A small class-conditioned image diffusion model, trained from scratch: 195000 training examples.
Rows from block 3, named by matrix and row number. Rows with one number belong to one attention dimension. Each number is 500 + 25 x the weight over its row's rms, rounded and kept within 0 to 999. All counts start at 0. Numbers have three digits each. After the name is the row's rms in percent of the matrix's.
# q: attention query (model.blocks.3.attn.q.weight, 256x256), inputs 128-255
# k: attention key (model.blocks.3.attn.k.weight, 256x256), inputs 128-255
q.33 159:502517517541475499498485512506431518564524472512489480498529538509490525490439473516479479466505452487518494489468509513508505464540529468489478503454521534523481466493550513513509535505491463502499517528500452467503493474484490508495485463540524480484528484477515492495502527445479510554485493489511531534485465515536530505509519523514463538489486520485487501474468548490514544516501
q.34 151:482486506463508510521486471521538492511508504499510486481492531530512535502561455487531557511494509487559511459528499493518509488495478491495492535502502503459502471481480488561444484507513501499513514502475461515484512431487514517462459477490457511491481491506494535553511499458531500500490525541510479507448449487475500500500481523470476513531494470531499497483500489506519484491477
q.35 155:556476523498564499503518488556526499506490544496496511457470562479522492519526526517490546504534507482491504501501461521520467504446520487491519512493480462485512541531454494487459496517494498479507509484533507515506518531472494513530509522467500506537479455500427512470483489543515466499550533511503479490508532503466496476506455502461526510477553497494490572530483501494492490494460
q.36 137:521503539542464476475503524528436498503495473507495496502515497463517491526452480477501448508496447494477450522450499518442497491502543506488500487460467517512528516487503510464533511479502501469449474517516503485533467520493499571515496467530518502493513503491515473457500513544503502506512483483496547482532508494459482506495510518555493498473513524482508511514505525487456534491494
q.37 118:511505478475512505481496491518489480495499488491521478470512561487506515468535453466458502477510461504527527501476485518481521480499530505518487489474418493508533516491469497502472501530528509471495492462487429494506457468479525504467480474499506476501482507506517531504523470528537525496498528519501515472464497481479476497528457511486478501465507483502535527534517503502439507486432
q.38 133:537509451480512481489477485444540502469459520475511549510511486520514477511493553464487502503519521534438505500473514514458478483455483492504469504504516481500477490525482486481499503486496533535527481475481526507516492486499491482499488532485498499523494525498539498489475517520509518522511505461500485533540560469513494528508499472470483513502478523462530517526550516533529496473467
q.39 121:521506548498446509491498454529456488470523548454513492472482493521463491493495508513457499506521493516479504520499476554528495461524542538563572488551508466508531514487497529425506494502503483508470474502554544466490488555528491515525518535507541484542512480513459526489515528527461466488513494493475505475519494507501498522484539477497518484487557509480482529518457507493472515514510
q.40 121:499498514484570448522472523486544493509490510494534543492467524498468479503484541537474511476486496477525502506488497489471476522507454521486448513506520503542519484492534459491478513499478493523508517475512516508465490535535462499530491482499513511523509522494534488509497534503500496516512496458490493446480480522493511476531515500413471491555464457490541493474541485513512431495491
q.41 109:507480465506495507465480460471496484458514494549492549469519509467505534537533510444522528497503526525491508544489553491524532490512536486513498494457501510533470518506523492446504493520503510515540474497478502525543518488450548492513536495503519479499465520504498486519463479536544506489472508452512517541470517460512518515499481502503537559508485479525461510499530526540495520554451
q.42 113:508521485498458487519483510494489503547535462518509490469529472473508547495472499503468478453495485506462506487484540483511529469555523487494495483456514464504504460484523511503511521502520508554502507520474535430537459495493522517500517507509506508492532480530556499486542524512496548559467486501512508543513506464537536494475515514540477543501443519510478519436504520493492489534458
q.43 140:513504468485468505537488518456527519504510455504483487560551494501489503451478493521536480508476503499489483499443513487463529510518485484463451493481487457453512475507508471510508474495531516492504505488482510476487482444522510505451472467532445476521495507511561472544504511484514533506501475489506493495489492452552501487506472533518433530480433514503549477456524548524476496502482
q.44 133:504537531497508501525462471466539481539501549494508528448524517474470495485505512471438493465524458521503504492464472526493472491543514517481496498553519448557564493519509483521476517484511508519473475470504485524540521466470498480489507528505533516486520497496528495497502499504508512520515547490489503532468519533524551545465515494485495524473481497467518534493469491495471494486511
q.45 100:543485503528470493496528528524491517550493520497477495496505539514517543507459487516490449497501471481493485436501482510498483503526491500507484523438508480507511508536518515484486526490510497520485551500523521540489483531479496470535526497503488515493484492491532500433504515549525540533490465478524443487514502512529525467518457532508476499496487511504527545530505539475518502501499
q.46 132:484496515505467506462519472497432502532502484531491521467489526494466478480506471519451500491493475511529503506521453482490496472500595472508499495481467499537509543490518549510506496521469453503531474535511478471529489515493533523528517495508525460505511517527474488485506482485479517492514544493505522532498510539508498513499522516524516503490565514525503495524497535509520546491512
q.47 123:482517522528516462474528501489458507506508509495522493521520476513529534551520526461559488512481513457456492504471536480546532496507500521491481528507549545447506497510505505489548486518466503489548495520499515519501529532494517575494497495481446472484476469496483474471492515496544500505487501513502534487530478508501466487472469502546526514503509470524476488475497480482497519529525
q.48 130:478525463497498478463458489442493472459510507521479506491519491530475502496508500485504510474519493518514536484480506496542519486502515477527514488499510490528492484530534511501537466531472509486523471520484479520566469474522511490516512501510517472501484531502523511510469500465505514519477519452497481554444490470540495540512495485538520511495501443513496519548515521517529490526480
q.49 129:522547464508469527521502545472526513498528474482495499494525494496488530479527478485533518527476496507488504474473530489466511476494475478489498501519504479468492476491490483519507508509558539524481460487474484518484454473490514496461484484497479517524486485511558486533464487563499549528464454442532479508519511467537512509486477514491457505482443504492500522519521533552488479516451
q.50 119:483512539482493469502497545469500531503518484500483509572504512461482493480440509525529477494477482475498458491479495522501538500505478481451455481504528519476519508503529447507528514494476485496526523487478486499493552497514470508491465446516484500496498481493506484503513525468518516518511455493519507501445476494510572491534525508492508509508489477488487484463483495458483531519479
q.51 138:531509473476505462456495535489512497490460510500493517522513482489498501510501487473489522495499525503517496492496518511528475507535480495511519489515501484500492488507480513498525516513493550491478497496580541498539464559522482491546482502477483510502518548526489490517529490536492492500487508480471491489555501508495443482487509489506563497511457539517514506493538461501484446489503
q.52 127:508471532518551550529490531555466518507516499475497474493468525509490513455487471532512534496495481475533476467509496501534509486498489513487541521506518535488498484509440482500480519503514517467455515475517464491508520477486487494519445475513522526499490469474454516523498503428468478487504507547519529459498482544462494523514521514493523500504495533451491482493485501445484520476524
q.53 110:508494470468504486480501493464510490462479546498501523470481473511525454510529514487480532492494546504464529492528490450509460508458520511511480482535501466463479514544481521549492493470473541507541480502504490516535495515520509463533517536507488500525499525505505499466502485491489521521509532525481483500556563507515455498489525495489475486505525505518481480540554479517532461444510
q.54 129:491523503511491483565458517460534505478514507504489500507530451467461497491452501527480497462461503522519499520457514518493518496537490498495458509504524484488509442501480476498482509461491535503478522501523492511516501471538473513487478519490491481502535527484568488574494544460484520521481463524500495527468501491486510515489535499524498532549429530478516480464508466504489475486523
q.55 135:504529461516569490492544526510526509508501471496494485501489498488533492519543521513519539533508491507505535518486494457520510492460494450478499511461502505418514521507448481529507482513491489499533494481499486502490491485495517490495480516507444498519513480526474483488456488540502524525492521510486503489541510498477489462518423501488477522472526511502525549473515516526510501506440
q.56 118:522499489487453500436520478470441492476511476523490490535485490527476491472461492540476449506497522498445468517526499482463499489544544482543496535476483516490451528492526482516521481485483467555527471518483504489477506519515541467503511517515501497481526508499489507479511516486466520476502519513493513526538507527528483517512524489538476518506511561507487447490520511516528548479496
q.57 136:498468538486531519496500547546511512470492478527482522521493534504488491480544455515546520517491494468515483479523477479485477492477467485494461515500475528502509538527499441524476488508498476463494506493512459503466528467498501491478491454514494503473456480491461485524503494457554459489483498509507493473423455500488502498536507537462455479507511492509472488506502494460514497507462
k.33 154:481508480526467541484450477486447503527509490510477498473500558501473522482496466494470488437494442511517498471482478485483521450524565486531498532445497477546507487487526498501490523516504468519493497481483461477537477461475549525507516466526527481490513514506524509495518512495517538504482519472539506535434494515525488547494512531511443508531491501479490477517463533489506543499473
k.34 146:474475502494537480537502521510529517539494457513481490496526523485503533489506477520525540484510502488502505479468509494484511501493437486453436507452474541490500488515487437569463508483535506495483537531467467471509507459470533490459506489528465522502486486482539479505486496459513533532484503500508497520463491495456491484509480543477447544486464504478488496481530506505503492495442
k.35 159:526452540516541507507535498560523531493511542487516490457443543489508484510528520514496527506543521502508504507499471533510443497473498500480528501500461508505526545507434473504463480499505486494476520509524475505478520544486482490497499528468483517517484488482446516482538504530508454477534510548483492461524531532462482482495484463452508484462543489511510523507479481487483507464491
k.36 140:528496515535465506486489450528451439504516522496504486472490490485505480482514492468467485506521471494528493503537495517506503480510557523540502492499516490540523532498525526444501522522494449489516485498496515507505489528521527517556503490503544476506512490535439512480506511520508510500490532500525483533534477496535517518485539503514515481499599496514490524507499525515530521511533
k.37 131:497467505485531500546469484496517474503510517502486510441495524476489469486524457529479553499530510491524541488494495524534500513522551508500488501527506501539537523505497451491439507519555490462525500490494453513511486453480498444507497512513482479493507475506488539508461490492496531475501545522460471505499484507452518504483497509461463530501529496500511515513498474516503493491495
k.38 133:518482444510475535473487450457561494461459538490542508520503481496508511498558516481497499516515564516509476525506512524564509503488515525534540500576490467491473503490486463484489476525470494518507483517502511503505526514527507475525497520459480478538506540518515537525510530448540496485510494517463454522487530515513496513504545456517541475499464515503528494496526470526508457505492
k.39 117:518494506470528502507498486514476529512519536490475482467508489470505483505493502497456503483493464482501496490470514534507486491545562487501531504508519500545544501535491512485528532463525519443465477508555513547498485568499494514540497524482492504506525503535494535459501523570467509511521514486467490481545535536500485497524507498501533507470528508473542517501451474476457501481514
k.40 125:494464531478473514502494505502489501485500499547527495536504451502492497503473513567536489505484537504485432500535477503531508506498467551490499493502534484494474485508481506511535478536461482497506531547529518460453509468515491526507504500509508509489500478534506479523528504476493488454500451515501509489476519499503524486496525511499528453528490447478487465507487485475498506544506
k.41 123:526527464474505481524517537449535491489504495467533471500525499506493527489497462480474491523466500543520535505469490498501471498526529448499508498511508504453475510493438484491503522527503540529520485467488477494523458487497503498491460561488491475516527526493491532536498528512494522552489482504507443531551487484521524506491514467513527490467445497501509551512546526520505481511483
k.42 123:472501443501470510480441471460508513491492489504499532465513483491465510509513498476477461470453493546493486500485519512501549480528519476526518509501490492520508486522497503500525492490478507480491498521502470511548508464492540517503508502488519481497520537477518540511515516492548522517484537445548450553487515499516482553482513526536505536515496477527499474515463509497488527508497
k.43 135:475515484496493526483499470487513459494504458508475527517521457518510484480514494494502539519504496511515488513501518504484522498486478502489492498514503502531490478494549465527527467510498503507540518512464497503503522452504501500469510457521519486502493543514485471537485462484516553497496495465517499559456470456547527542487464506502483528497492455527510472463528491525552521543503
k.44 127:510488573501499476520463463471485524497512525495517498472506538493490537488472486495482482456514476521526488500433476523486517511605507502486506497552520495525528503506498526500476527510493467483467485514539485485511511507505475517516477533524518497499528499503521503503513542456488492521522472513479517524459505530490558528495566481531521533497468512493547492450455492492468487466544
k.45 105:525483489504492495469529469561474504505499518519463529486465507532468504490530531498448497471486520504518469491552487502526470477518511533527536498512447479502490509506534508528484470484480448539449506518513480492525504511513483490514522499482527495475504530467445457524508506518514460486507521481545508520477520485511462492490519497483532510498506497528474439536472490499487528466542
k.46 139:515527489518487488461496471518484493529492495493488500448526555470490485500498482479443478484550470514488548484480496513474493481511567469494508515447479456508495529496470546480461534521521524531489475467522467484538431488487539482487494526515546494499505484518494505495499463538494536511486547491504498517504549484500481519502500502524473510460510522477531554532486533514480527512461
k.47 122:505493456546486441481514494525509487520492470498498485523502457498518518508434500455507471533504493513469487496520503482517471477493493490501468445448482530499475513504499529494548519510473485528508519515465496463517517502517523524502497489511487483540494527481504499492535534508517483505490476453528512533505499489513471458512471523496533520450528516509458500510522507546531531522471
k.48 130:463492484467484489511467523400498533498509529501496477519524487495498496491499503514485521497454507520495536492469535471526509501534557472480488499486538504499485507504519492473492530504548515532508475490502474480504454516511508448515453566507473476508478524514548503507503517488484541510501488506472492521514548479539511497479552494527485518460423554493557463494532491519504473481495
k.49 129:478508476466468546525488458441515467472472479497497509493507482525488487497518506448487528538470548506504516504521482511519513483487460485500501488529480501513528515522544500553481493473498495491529484511458503551516542461503518484479508497475514490505511538490509508507464509476551479495500518482543473509464476440556498513511526501503529519493515491515482453504514484516510495485518
k.50 106:487497497521429482493509518520495511526540452537469475525521489518495516497483497485506463509484485527510461506464484528491540489484509491485483500469484480501496469501527489517513494522485500523501529548439500459470488486496498554456487435533509496492515513523529481507535494489492474509477471480538521503471444462539496512498460532500471523522488476539471493467469514520522543510491
k.51 137:494468521462520463506475490482550504469477537497523510495498451508493468510512531495494482500482514505454503519529532494532499545483490545489486451525524491509491496532500498475527508490486501501540491485512492515493550487539464486502517534438534534537506508479479508490493516504501495486525511508493455474527534470514499484508529468502507509523504494489467464558483448512542454501548
k.52 126:491495551546498541531486499550460523532506531485488484472482567495481496507488500476510489455533481479531501490488485510512473500455505507484450503496474509554533488515543464541486503500520498509503530524479511560475491509471522493471505457494508529470462469502503535456497517474500459513492529516520511499477452500489498525511499525466447480535536506503435514505488520477507522479510
k.53 116:506487450522496494470523459475538492475452516481531473519485454511485484493520512536511506494574536493465518524535510496536511503491452509512534492527506488500437480466457505494467463495498528524508506525515509496474487520562478457516491541490482512539481496500513478495509511501522452488511522520429469467516555490470465494500516477482492499479483519509510485531512453496480446500511
k.54 127:489499513525473508512462477474531477517500513521503510510532438494474500470474502496498460476497514538507480511505519532492529531500461537501476457530529470518498447500511488508525502482460511513503494532526537499510542463515502519482520474483513512474496520502557513540559513436495503481459475485517495557461457478531515540468524493519517507518465465498462491481503496496518461516512
k.55 134:510466495463551490466524464508514516452512537500498522520459520501527460505531522511534545518525533507466517528543484478504476528455505490501493506494461499498502552493480497501494478510481491506567488483464497489502539525488510465487522504457480493537466553503446522499541499500530476477514513498477449508476520484489472473501456495444504492463549468532500487504489470528540547507469
k.56 130:511560447505488488428517477508503459508494494454463526496514508530525490497494519515499490482523464511492524494517521515497522461501577504528502518472527484503498495488488504496487490530499533528480467480511489501560450501502464509513548474489520467518518544506503482494491482532472546529480541485490488508506516506510491515496469502515476496513508529500530523509494507499517524543487
k.57 117:481483515524508476508532531544492494529539450502483471511503544483518526491495485531541502509531467467529455502529481516489530502450470492457478514456502527488486513486484471551457481510536495496480514509453439462443481484482468500473448451534467555475484467503507504513499482492518511528492490510538501458505438473526512490520463525470459498511490487500493495492502510464487531506467